Weights of a small image captioner.
Model: 5.95M parameters, 64-pixel images, encoder arch convnext, encoder norm layernorm, encoder activation swiglu, encoder patch size [4, 4], encoder depths [5, 5, 5], encoder widths [48, 96, 192], decoder layers 6, decoder activation swiglu.
Rows from block 10 of the image encoder of a small image captioner, named by matrix and row number. Rows with one number belong to one neuron. Each number is 128 + 24 x the weight over its row's rms, rounded and kept within 0 to 255. All counts start at 0. Numbers have three digits each. After the name is the row's rms in percent of the matrix's.
After each neuron's rows are labels from the 100 images, of 14976, where the neuron reaches its largest size: "peak on" is the class under the peak; "peak at" is the part of the image that holds the peak. Only what is clearly more common there than usual is listed. The data: simulated grey scan slices of phantoms with and without marks. In brackets: how many of the 100, against the usual share in percent.
# gate: MLP gate (encoder.blocks.10.mlp.gate.weight, 576x192), inputs 96-191
# fc1: MLP up (encoder.blocks.10.mlp.fc1.weight, 576x192), inputs 96-191
# fc2: MLP down (encoder.blocks.10.mlp.fc2.weight, 192x576, transposed), outputs 96-191

gate.31 155:117104107131130128146118108095109161091138129122134144116107129124173152130138101153146118120135105112144163117148127146110110147110162139138106138135127147140130152128147120091130149084093147142156085105095137107127115182109134119170119082122118142080115110115119099136101131145107096156
fc1.31 152:140099102158128105137171120121149141091158139099141157084106114150135132156108121130146114097070081110159103139101126146137093144102153154152101142121095134117104163107145120081111146125123129160164103116112098146105137155114069141171130146146135154100085119161113109117121143138128141120
fc2.31 162:148110117118083152148152145129151094152170113143150125123156107139171082117121140132130117117147127129090125137125145143080110124109139129143138140120122131096133131148134102108112127114111137077190099172099126157153135180131115092107139151104094139139134133131127138103127127160093099054
peak on: lung or cavity (95 vs 4.7)
peak at: centre (99 vs 25)

gate.134 195:132194129165117094119183132101116101133123122146134112153088079153117161115135124111133162123179115123115146128169128118129085113122137086143121111124107173128106123094149081123135091146119132104186143095153108129102149160137140093119146171142145148102134106144109099125153098097131144156
fc1.134 193:127073107086138169129064122154127160121135134091120153084164166107142102137119113144116098138083155133136121145098127148123147132119114159111149136132139090115161125165122175125137164128139108172080107155113145129144117099126125159138097071125109116163138129118142156144111147153115122110
fc2.134 214:129089138114102128151161122127136131130107143160141149123127125127186127123158126160099133076153156120179136118120132097146160110141157138106123096126111094119129146157110085158146137154142134141099129113124126119088182131159131152129138128124137126172147138092099162116114121126101127143
peak on: lung or cavity (53 vs 4.7)
peak at: centre (53 vs 25); top centre (47 vs 12.5)

gate.138 088:152137134118110149118154143115102116089105125120144142134150132111132137132122141114126123087128144154081142092087126169110091103133105144147148100123136087109146123138124134144133129121116117141127144144122131138117116124128097172200113136115206127133158122137093115119106152142143160102
fc1.138 088:134089098117092103128107141168174109133129084179079157160126097141150159151126129153101141144131123149149121158114145107100098102126150110148117125127133136097141103139124110122064114133124142145101108147109152139118151125163140111109094128172138116145161128165134139209110095069128128106
fc2.138 077:143131097118178124073138119137091155151157178137143145135106165142071135155146179136129126175147098145129102140130172162150123111104156111093127142114126125189128120142138116114142109109153153134117164122132143151089143131158115142166107130125146115122139122140152088096109137130125128123
peak on: air (99 vs 65.4)
peak at: bottom centre (97 vs 12.5)

gate.499 051:168097181123127080108124117121155108110141140150087094127111147136139132085078092128141149173130086127128162099163152132130136145151161140083113089107118113132120180126135099133145104113129184115137140121161110112123151108132134118145171128147091143139116135105150142104100123110121160104
fc1.499 046:102153099129153121146173145130117161131112121097154177084138115143145171121169185158085110105144170153137103123142093129110127134143112130129166161125110144159111094130096134133098120189136117149111160147084118159146146115100129130111100135102177097120132117166124098117163133112163095134
fc2.499 047:180076105112122143098153084137161176119154152135092114112118088115199157123146183123156139071128148109143175150127138163125142149134124124120172147125143128161135183150118107179114131104126147134125120112155106094165100125092136122119122156098134137112135165199129111159160130134092153071
peak on: lung or cavity (39 vs 4.7)
peak at: centre (67 vs 25)

gate.182 144:068171161123144140113170162157109123136147083145133120136096099129112136130110103134152109148166124105149114147110168122144125129126126111134144096103138063109124124164159131128073140161119118158115142152104158118123117075131137129144130119150138107137138128111116120142152085106141175148
fc1.182 146:143133160126153147153114114086133123138170136063169157142123109155131112093107124142093133132082170095109139121143115126112148144156118137130146141096091107157161118094122114127125150107133141096121135120123117129140118132158132132164089156123120174134071102142157126120098151130140101141
fc2.182 140:136161113121081118104112158126152115132131117129129116110162123129151123180155106161158142151145097120118143147117191131080101100156160112106141149119141149143131133149129107105125100132158117123157129136102131156094110121148103139133145114136136115101131133126101123154110084126148123161
peak on: air (100 vs 65.4)
peak at: bottom left (68 vs 6.2); middle left (32 vs 12.5)

gate.513 061:172133163112155104137126097124136096148170140162145109167111136132170173113165160170122126142118103109135123115146105074128118153090093132108115164087148103130137092108132069133132135113166130157165135099102109132114107161146100116144115099130131163124147106099103152158141074155112119117
fc1.513 060:127133137093122118129115107109135075144147150162149108149056154124162142116141132167129104132133130103167092137151111120148094159111122133069139171078120109127128134095101088165142125134143160144150129148098105112109111141127124101128124096108141137123146108103096174150145092152127145102
fc2.513 057:149178139118153117135116117150138097124139131142115121137110111125143150134083098114117118150121127116121160171143096154161138142148100106090112172129130151111119083119144142149119076117089140158163112167149117115089118188158095105119059149149120137128103162130117112112118128133137074124
peak on: lung or cavity (35 vs 4.7)
peak at: centre (66 vs 25); middle right (32 vs 12.5)

gate.538 114:122158109116113120094109117134104088113094150133155102112159114098155102137121095126104093130091144113173117127121123097124139131132150129146089132117104102102155108176119163131137132132088166070139126157118144100101130133080099097120107162120124168107113168137142118135139152120115199136
fc1.538 119:137130144115128114175123156132153177151128113114126111143122146161090147138139157124155147141129122110085141153126109158140143118104122094147188117129135162151102142091146109135123131109156102161086136102130091179121122122179142144153154092120138109164141131093114143117142090153164100081
fc2.538 101:175110171122075130124131100093091087113146125127143116131151122119098158110120100139087132107135114157087123134117114152147109148093169106114135165162116092113110150106170120129106130165101115177110098086131137134126171114115123105143151127100131131095126111154113132148147145113105122132
peak on: organ (84 vs 19.4)
peak at: centre (100 vs 25)

gate.21 163:108138118130119101130096137136094108186165114138141159127157160140118139134123139126136162112117110140123130137148111152125151139087126112131095093130136139180117148129099119110173110119131126089131154121118095157131114151119151086171204165108110070100182080121112123115182088127118153153
fc1.21 169:129138135176119081129102137131079113127142129162174141134144120136113125116135121155156148147098119116129153112145140131141156153101146146148130109159122127161094158130074107114172141128144154081112145116122160150122077155161109096151173176129105108108163080100118121136204105151135130136
fc2.21 165:134104174182121122118114171124156168143130096110163132122068154099109139119136178159065129179117121151128132162161118107131130147129109138145118095123114160126083126114174112104171122141138182091164154167105121167168116108125138155140117163157112171118146120132141073139125143146137124104
peak on: lung or cavity (100 vs 4.7)
peak at: centre (100 vs 25)

gate.11 029:116112129102127123105179129132158170126107150138169136134145128104142139139146147118100104157138142151130145125147122146142149127145128110148125130141164085122124114110140107118126138054156105104121130112100116143129157134166155101126143123146152126115163119130159134108143095143115191109
fc1.11 030:152152131133140131105155138158177111150151122120163169118105155126101174137102130158132131153097156153124111108146118109176128137126158102140156146146149115150089156113135124120096125109123135105117161137101139116138089177118122094138155145089103123163166098125156142123115109168124110156
fc2.11 025:138141146136155144134103153096141117123109135122086128179091173148088190129130138139143127103133130137139122152119107065153130143054126141134128152124129132132121116104147120111131099120082125166119087128107134122141146146116115141144099189158116140137099187078120152146147096169162137136
peak on: lung or cavity (93 vs 4.7)
peak at: centre (93 vs 25)

gate.476 046:123116131163116087121120126115129146142117075142128122151126152092074155126117126106150114136143124122128081164189129143139135150116114095117101134163123135118150111096165077160133138125123093158132119140104119127116187146084181109135155195139141107114109126114105118151140135187116120130
fc1.476 045:149139101105147157119159106134126102128130133127103120097147122112178134144133165162142134125100134127117177076093126121116162122109136117146110123089141112131125123154077134109147067116172179099114158144114112128131128118167111139130127100154100149202151121120117142151142103101145169133
fc2.476 039:156122168151168080142077117153158121114142115110128166115106105122149170133134089124131120130155116080130146143151111155095122141108115158160101114158148136136123154160124148100132103120110147094131139124127134130095135130126090104132137132098129101125128136105105170107144125113108106171
peak on: lung or cavity (69 vs 4.7)
peak at: centre (89 vs 25)

gate.6 043:110123105124141165107102169137149135144168143111115139105129133121129085129096109128152132166173129116144154176131126156116129140118155115096097113126107089161141108146092160139128092107117103114119102118114089097100131165123142126141142118161159126089132161113133130162131153097119122156
fc1.6 046:169146110142106115102156123129130147118150101136121115144124142121164143130112161129115087105103155153126092127113138086157123120127115163133143117104134109127127108114120144091099169117146128128158123103138145161148084164099161156131159102098092100177085076149123129070115133150129153110
fc2.6 037:119120128126123116108139122128123166169132119099129134097105173163138072130120118123069151134089093133126130135120118102118149155109143125082132111114095143152087069117106106134180169172146131120132108136103131153118136130136106136161113124140136102176097119175136102149097126087140135108
peak on: lung or cavity (96 vs 4.7)
peak at: centre (100 vs 25)

gate.535 032:154097136145116110146102133119087132169149118141080124156118149154139113122145145148161164094128110142159138135113098115125120142139101135167149132142161143101087127136142192115143149122125142129161116107122134135157157136108109125121108087093104150162131091117189159132114107158107143138
fc1.535 031:139102097117155108131089126112113122153116109141128156106106085054112093102108125172122129139152118161176134105143105146137156064136171144102153146149128154122090153135103113117116128123134142158111126103137133150155133080115123112095148129146137179160124132116109177132134179111143168079
fc2.535 026:095131189130135169153129186120126117130119155108132079165128129141129131127090189082134121122094121155147118144133152121130137107106123081119115112125121106130124175092169118142123154137132127155144124164105128110151136152113182131129127161103161111103116123191093109114080162105126117088
peak on: air (100 vs 65.4)
peak at: bottom right (78 vs 6.2)

gate.113 032:112158126138155129136118134148110159102113131121141098157096082119143088176083092171141133120170126109137148140122153130119134111101130105128150141101143132122145115104117163131105154132109162168149141118133153174096098148121176141098154116131102165125162170084117124120107145125146130087
fc1.113 034:170133137117166124163126126122134155144140119102133138123132151104110088163143124115177105130140125110112082103120163171088154116108083086138156170124147146154147144137129125124132102130117101155163113138123103167145150105169125085078110141163115125178098114125076154083126117170164144112
fc2.113 028:161131126146140137145159080125110116127125120127149125137091156122176107172144121133130140127111110141098117111144133134146105125139154102109121160100104098104160104129156115100133113161130116134151085111097133096103091127130125165118121153136142125103117129105096164130152127094170121135
peak on: lung or cavity (34 vs 4.7)
peak at: centre (70 vs 25)

gate.275 030:091122108113111086116131166130170134133102156158130151119150135113154146109137100133104117091164145151147152147113110096155111177103131140045122139179161092120152168133126114111104148109131159123118113126102130108154183152133144125165115140117162143120174107111147125156108156104121123112
fc1.275 030:126144147162122094170117156140152136114119082139106097122112140101141131166118149121121123110122125103141120163179140132108123118148107130083118147138135140142141090144047149125113149102099128138130141099151139165134127152104136117155074124105138146136097094149185141155138107162130144160
fc2.275 025:094105135137109114113151159154114130150085139128125123150174090108110128128118138160101099110093164119126103117128146159127108109158096138142140154133151109130117130113109143161146145140118123128141142176153182152100138139161088128091106125140104142144142114130129123162163125081118127178
peak on: lung or cavity (34 vs 4.7)
peak at: bottom centre (50 vs 12.5)

gate.181 205:103078119160126159148121111144127120152145114102178120133102092149149191150167132115125136092149147119142131122172177107144095105131111114132139124094157117083129140136121133144109110129113122104069133136109141120169123107141108137117118085122111109157117136202130129134132121163127147108
fc1.181 204:153180121086126105110130139115121124117120142149083143104138168108115069103092131129126117162109125137106132139069080117106150143139144131118116142173088154165131125124129115112135147139146130149181132119132100139099136120113141114142135177133150138106131136067132123127105127108127118154
fc2.181 247:135129101117081134158132145098162116143142132142149090155152143095160078120066151124142115152104125117133142157127111091143113117132108153109159121084115105123087077150145123117136118140055121116071122128121136203101138145113139137140103122155136096159110105138100145150116141123112155211
peak on: air (100 vs 65.4)
peak at: top right (100 vs 6.2)

gate.143 075:147131128151151097138072135122157116119115126165108124171120129092107121103150136128148129138118090134114151129119123130156119127100139152101137134154121160156125166111143148184072110152100143133094148148115134099105085134138128123125143118129139134155110121126094125115128127132135093157
fc1.143 076:130122124121179107124077133101111109100145117076103097138144111111124109101146132137121125158140112109144100096102134109154110167107133165137129133125124135145136119136131119148107080120125133152135142180110132134115107101104139092108131107106116136105108124105124194125117107136147113127
fc2.143 069:083136110118137133148130130138130093130143071127148174109148128159149105109134162129120142122118127102087139130149108065113121126149105157182132154122132096142167148146116122167121076108093105110132168145139137129102094129130117121088117110143147107106074155127162172128154111119131157132
peak on: air (100 vs 65.4)
peak at: bottom right (94 vs 6.2)

gate.224 118:157154171147124146142114115092135142095094161133098133116158169111145133119124133128100114113087142142113129117143120134133160158124144115084100115124129101147090133144155084121079116139135136085112124160117098138146122165117116117096123112129144163127158151067129157142150098154131119104
fc1.224 122:135118094116163126110109139082178126126154154099134126099096136092136139134122110119097122159117142117124125142143134181098110110104058113139128116173092166094068140138159163123122109111152093146132134145124140132104123143085137107110165180158097132159146089126121137143129164155134122131
fc2.224 121:138082144124087100133155162118125119139106105121135147126148050133132107150146103129092127102104097131149139146110101140156120132066089154125145122152134116125135165114124133097151144143160143102097148137116181112145168144156126109164125107110148160120156132105096103089156177122114144132
peak on: lung or cavity (58 vs 4.7)
peak at: centre (58 vs 25); bottom left (29 vs 6.2)

gate.397 031:155087167140143144143120129129120139081091128135138129139099139129152149109105129122124115095135152091116144125166117135176112076155179148134119106117160132121151112151137159129099133146097147163153084083145142063127180128108115092143169183169107158129094124099120105120161159137119099122
fc1.397 028:139137125153085102123130123112100152184106147137133149145121094122137114069118121149131138124106107150112117142096127149140082107114164115138124104100130112113130126154118141168112109130151129158141095141106092155121146133172074103134100132128104143098107119109125141083084163160078112102
fc2.397 023:149141153125145136129122109162121144135136107131086141134143144141103160170091120137148103142114129140118124190124119077139129129144123084157121073098119159114128107094141142098156139100098108131175133109172132136109088131161147141134110119129124135070076126141131150118122105120145155172
peak on: organ (75 vs 19.4)
peak at: centre (74 vs 25)

gate.340 201:160117153125109107128133139113121109119154139138161142143127116125154183107110138144143135146139126119129136130169129126152121120117152098119086085120109152155140119132096124152140073117106142110125132109135139161140142112162094108117131124129148145083158084121123098118192105139156136121
fc1.340 203:153112139115117114128128134132118099121159133140140141137132116136152179094117152145136137134142129114132135122154127137149116108128160098127097088106118142144134114121102127146140082104110152119119127110124134166164134116158095121106134135124147134083156089135118097117189102141162138119
fc2.340 240:137110162128169126113136125112133115121126110119141152134133142144144167100127149086108145135136080124177134152186143159122130107115051164118133091122141131139155114094147139092118105124093152144135063147156118157130143131142095111133098150167083147104122125095141110157141078133116131125
peak on: lung or cavity (92 vs 4.7)
peak at: centre (100 vs 25)

gate.339 049:108137102110112120135141146100130146094107141122111131155116113149137108106113119115167117134115136124110160129138097148115160091138142096153089160105120120168117152155128123136162118116171138134087164145108114138122114134126162111114170117117099114120127104126133123196131082136144148076
fc1.339 050:122116120165099101162173167134121134121105084122109152133095136087110098173097120140142108139132159144126101171128148142101177096111145119128114124083119128151163136082088114155166102119090128090186142099149126117143158116110123150168118126135120132140148121117136177106116115142144129074
fc2.339 043:132123146130177101145131130134120120125110128115081111148143143095130148137130146089120116135106086138106100144143124127082161154110113146142115202117116165151141107143124145128137095136113121095131119159126086146144138132080111150131152171081112091173089140100097133147146128133097101142
peak on: air (99 vs 65.4)
peak at: top left (54 vs 6.2)

gate.375 227:139118145151137127090146121138162119140155134116091108139104117121130134121149133115135170132147097097107119167143078169108182101117139109115105168144140107117040111106132156125146103132100114141160115101127134091145120131147120104117139110100134116122094167100128156160103137134131124103
fc1.375 232:122146114104125149174089138120096115117102131152170140111158134126122133145115128140127096110110153148140138104104183069147068156132130151148145095124118148145213127132128114130132143132137152113111118157153115147109132136134143143137114140146096136130161098141130102116146113120127126168
fc2.375 261:126114103126123143141120078129107142096145158118133122113169129103160117108100170117164092154125128152103164115146088115132165104103145149164113088117108144154105136107186102107089121132100097180165150148191102117055088154107165126099132158126129145103132101151129142099105119125139136130
peak on: air (100 vs 65.4)
peak at: top right (100 vs 6.2)

gate.266 055:127148158106132120123111136148151183135128098145145131196140122153164121129190120131145169117171145105117135103107134138105133130095099125120144117142123104080147112163086089166184116138157144108118111143144075134169111137133149115161118101154117139095120125151141079095093121162114112199
fc1.266 048:168130128106145097148160120130113125125132175143109158144171117098097142189147113157136142121103114165081154111149092144141211128127133130119142110135104095131122159128099135124185136085138133161109121123141109109146120136111103102131149092186147139097168109129112121091096082098156127117
fc2.266 041:158123149136095108114124131154148133135165131103110155133122141126108130142113121090075118122156145110116123169108204082126100161104149168086161174134140096102102075157171127137111096178119152126134137121104167120123119119154153161101096146149105112110129147083189126157149152147138174127
peak on: soft tissue (97 vs 10.6)
peak at: middle right (100 vs 12.5)

gate.22 158:164127133128133099119158155139090121106156149113088134088155159159166129132137120139166101113135143127105133112137146127117179114114132137141135100164132195123126112136162180118136104173093117125148155092108131122099120146119109143120142090144153120165109125144135151148133106142122169144
fc1.22 162:128067117140112140124115123117146102164165097120165103182130096087081138150078139085123123153122113132110102113151133147112095128138142137099146177076108106111104124147128109115106141103090148131123103120159093142117130165131140125173127155141136134117158142167124105138138172116130141075
fc2.22 161:156109099143146124108125100130062145133138128128088116118103118104123106099126114126152103142137099098096114107112129107115150139109133145099145125091134105138180102102150094125155170132160155120139134111089095166132093161123108146147127153166143088094090122132090187092154106126109098095
peak on: air (99 vs 65.4)
peak at: top left (90 vs 6.2)

gate.260 047:148120100143098163095186129152106113124131162100078142130146148152115129209158147143112159170132153109099157072124103114155124129080144159156130071126084069099124154149149110093097147149107115119167121069098116137154107164111159154104132091135142150104119120140131090131153149107155110106
fc1.260 050:126111144105123122101101105167080115157181123146163145099100131141111113091145128127126168137159147179162167134161124111119127120116131114166109178093100165124154111166109155114147185105106115199115096163122113123113133158123116112151087162128194161122121138114126187128126110097133136141
fc2.260 044:123124128119120113119152123088116092154167081119138101161103147125149114130194136160109171114129153107128133142131156101140167154090079144131142091130132136114165108122138148101094096080125099084162136121109151154141151145157123142127112145150157110139144121168156112147137128110099135134
peak on: soft tissue (71 vs 10.6)
peak at: middle right (75 vs 12.5)

gate.431 049:097107115145112160140163159097177127139105177111104136147089130150161135133134144159107161157121111149172156163088096135121109134107145118122146120146129094127125079093119116113113122107149146109150151104157158144129131143143112055170150129170108091116115146153140101109150131121146114139
fc1.431 051:158127149090106154145130162102132096153118167099107144143126149145120115120135104173160135130093116119127117118125103108110106124144109137138081118099120097086111065136146151141127082138143125111149135150142105128112133105122093071151144163167146150127081156158140103144168136120078117117
fc2.431 043:086094140138129146142076116144097134149120075178150147126137140076120154145132125147150096134149094081150140118128115133106154086134128146155160127157158145167138168104145132140077155125125124130113147104165138124069141166107107085119098130150127123131092148095177119081132109123126141142
peak on: air (99 vs 65.4)
peak at: bottom right (64 vs 6.2); bottom centre (36 vs 12.5)

gate.554 125:152109075157158133119114116189150100144144141110145088123185082108183127139147141158133129123145161112116126119150140120117127141132135094103126115170148137111149098129138100105149135096153138138116186176125111129143115132124147134128111120102109159125122112187147117135203112096131160102
fc1.554 127:102089139095103104130142170127099145104121118134176175127080136119145128119140172120110108149137103120116108102146094150123093144160093134110128125119163124161056102143116108162155103146093154130140125098124143144082142155113150134130101115121122113096180109117146065138085126120136137177
fc2.554 116:168072099149129126116129119106081172134134106134107127111137143153178099109097097166071136125124157120123113126132122153132169101141065130078141155109144131133095166146124167138112143117123120160150150126118133134101082160159119160164089144129136125124137101140164102155119126134146119140
peak on: air (100 vs 65.4)
peak at: middle right (100 vs 12.5)

gate.549 165:084117142076131121123154125165139100141123113144117107156148139155111184120102103144150140135100114125116194115071124099114121130144196143112174146088116110119131139154135137126120121128139143106108102160152085138087092145168133133150147117130089153112156105147111128123122125109124152105
fc1.549 173:106117143131117134141098126163117081131123156118101142129104150161110190140108102094101129124123114102137123115084081088102143172154177124100159103100126147104105124133116145124105115101142191095148094157132073139150134126148107127144142144141120160100163112135121118140131119085116143124
fc2.549 180:154088110105144110136167088166115135152124125105124107123166136110149144154109167065139166159160104125109130102122167129158117124169139165075125140101144161148164118126124144144173081099105168144113141130138108128135134107132103113109127148137128131106120152127118108043153144154130120126
peak on: air (100 vs 65.4)
peak at: middle left (100 vs 12.5)

gate.399 217:122140160156111121117130116147151160173097108147100104131152166178176083087118114121112137206118115106155126126157206156099116124085117120162112097096148144085145107146119137139144136135113140138135083132114144129102143123084124137140128175114143106101108126134143093120113124128126123130
fc1.399 224:127120102095154153139118134119099113097133138094154147135100085085095153159131133120128139062128136138113142118123059126165149125186131135087139149165107127159114168100136122116105136122129140148099160120158110133150104135134130145123132083132104143148139152126106170137138146134137141124
fc2.399 236:156110136125122139106143118110140120113107133151074110142126056151163109108129119089144131101098082111101178073134141120119120111085168122131125142094127115130095147067109133130137155138109137133122113093178078142127120088103106133135138160138117188120088107157151156152118143115126108143
peak on: lung or cavity (76 vs 4.7)
peak at: centre (100 vs 25)

gate.190 055:113157147126112136148127117104179121175136073124143117134174158141129072157151158110088150145161131131119161113126129121139120105160094135126103096153174119102144141167134122168113100137156102142136158143130118160119155130139102121168130130092122158124128077153141161138125140176084151106
fc1.190 060:160139128161133131144101163149107146092151144120144123117125115125102110133135138086072146149163091134131159158125121156114166155154115120143075118127136113125151134152127126131118123114110143151139137154161142130068157125145078127088172129125136133119111080134139123139088154153103135126
fc2.190 052:165153133118102148140178102140135142104138108161078150094147089152136153135119131148126130115140114133132113096111182103140117125156109133124110122086124138121120136106133129102150126135148119079115130162066060118129136173083131141137149108121139125100126159134107142091185132087136103122
peak on: organ (56 vs 19.4)
peak at: centre (63 vs 25); top centre (37 vs 12.5)

gate.204 048:143152143175112109172117131119114142110117135158150193165122096092149084100142148096146125119176111130099133142170149157133114114137159160122109084106117159125134138131105109112185126141118105132142145131194074137135111173144156113133100123103098109142121139124152058135152094123120117128
fc1.204 047:160167136194114112101149134126086115099114134153128171133123118125132132107145166117120162110189114107131158148154129144124099130155120140171105140130104148163128155127141108091150141128086118097175133159147086157123140157100148115120118113076088106138118144126152092119136097144122109145
fc2.204 045:148144132130131106146131112101142154126144098157159129111113117102113127140148085119112141090119178120137157114160148175096131128159120113127139140100132154127130110055127153134133107133125152104157125142118172117131149100082113121096151150187163114105152101161077099174120133097140113128
peak on: lung or cavity (68 vs 4.7)
peak at: centre (100 vs 25)

gate.454 029:130136166178099159118155147165070121131112148092127163134085142137145109140126131127134158147104165120132148158138131132114149148107173126156126147129150119113187143116107128129137126119149143108097131120114161188126159107092101146168159124153095116124108106120170147138144150104129119174
fc1.454 031:119147137103133127142156136142087117101116154155132136118172088104094130137134137114106126149150144129142130133136091107083138122188154113145153102080124152162144134107097120111147140134067092120098102120111120131099133141123179129119099148132131142123122119112136106137148176117151136137
fc2.454 026:167115159115160079090114103135126093117143135140121123104127120085103112126114135114136099150131147154110114090143139103123080149131127113108183142118124110102142111135143156126119121130128092163116136164114089160144141132165146173121154136118095139182148110108139139129089150097111111110
peak on: air (100 vs 65.4)
peak at: bottom centre (100 vs 12.5)

gate.159 088:140155133106122154087141121110116160142109161173150154129145120146123129098102141128130150147124127153132111092135119093133162131119117135145071117108127144145136084117125114123142130067139112140187074087156115152151125151137169158134132138131112093116189151191145109136115137065122121139
fc1.159 092:149127124116129110124150138136133111138150144104144108119083146104087130130112107085125120101129129128100125090120158202163132100153138141113140136123143099134133165140148159094135114182139154084090131150070119109139132123093094110078143144110117157139055149097132174092112133179132161135
fc2.159 084:131143135122130132147101160163104115133122108122106118096150101121165111083098149117149176166128120109138145103105159119134133129076130121144135115149135118103112125112130080103125109117121103123147110136136099102120131130154116121127133120098105141131109139143104101098083083139149131154
peak on: lung or cavity (98 vs 4.7)
peak at: centre (100 vs 25)

gate.195 200:134123128137117110150141146126154189137114094156086125132147138173096044113132129132121125173128131123118141122170166179150132141103124137114164127120126109123146153134183156123134148116149136137170126111157140131110128153127124123156126150167123114080109164139145147127078115123115110124
fc1.195 206:135150117097129157128101104127099079108146139098162137139090108102141203125121126121136159079140112144147105154076089085110102125141136093136092106111131140122114109121090107143103112154098131129086122147103123161135132080126129133111136078109131163184151111103118122134159129121135165114
fc2.195 235:125149113120129073093124172126135142111131126167103144104154107126118094097118173074170109134116132100122128110127100111083126156121118175124137133102125148136142086155100161133163105158101140175139162113203097157142134138118107093142123108109100158117101109130121084154158121135127101101
peak on: lung or cavity (67 vs 4.7)
peak at: centre (86 vs 25)

gate.188 049:170129113124139144105110101149155041111146118141081121137117136132132117113152159102127092131112135094124092159123118152128102085203138114135142119152123117134119113111158127115121099110136104097130113127131117158167131149103128172132149134132124116059145109164131114108113079098120127166
fc1.188 051:127194103150158135160093135099163101108149134100104122166127157116113111106160131155159131155113102111127124127100103139109117106147106127118154116131119151160121142146165114151141133104114109136156145145109092126137181114134103133150167101121092174096112125128137153143100110129141102123
fc2.188 042:129158113184154099144123109158109138115188113114147141109093116117138122147150152130105162154112128138127136125113159124127157128110166160131140131118099141127153114126125105134082111165110094138081080168115073135138109123155141176153158134189147155167103120140136132148129143161154122131
peak on: air (99 vs 65.4)
peak at: middle right (99 vs 12.5)

gate.52 103:160129116113130155171160105108113123109126168143139106079112112161158108094136137110100128140090147133155141136155162136110087141082133125113110159112127115143107110118113110124143133145120130130145136151105123140107113144102116147112113105144137138129121094126109139166076121147112127147
fc1.52 093:101144104134112137140150127143086119121106141114145114094126103139136129153132140158134132135124145167162146120129147129100091162146108082137121128125135129095119104131115112173116148107085159128162116149121160100122118153145132137158139120147083103103105149122118066139069136126119142115
fc2.52 086:111146130126128141095106121164146139148111074117137091108106155107117151117137143138117115127140094088140138112114125101113101112070111109130115134135102075135098119138122099161127129113098097120156131139102081137101157101150132117147120113128115168143103126115140109121120106171157128100
peak on: organ (81 vs 19.4)
peak at: centre (81 vs 25)

gate.292 049:127089150078132126069134134088142114134091174114134170115130174152163133146115169070111117101147132127150098106150149133126122130134076135168103153120148145082115098134118142160110127104103136130121124123099101135144122147100115150160150125137151118139120154129151155082137149135091100152
fc1.292 047:113124105111092140110110133129143144087174099152135144166082086099112165085129143152130116102109137101096176127178122178107119151127144103150119149153152114159131105136135155109150163136114122113110100168108147106138117123129166116070115115114101130101097127178127066140122123134146111135
fc2.292 044:114116100122159095107112150128124128175087126130117165177135097129135130131102109067148118153139092139136088074163170165090089126139108154099127117144127135129147146096148150155115143109132182122114112119110107115168121105125092150130077131098127152127136084112108117123183125101111127166
peak on: organ (62 vs 19.4)
peak at: bottom centre (49 vs 12.5)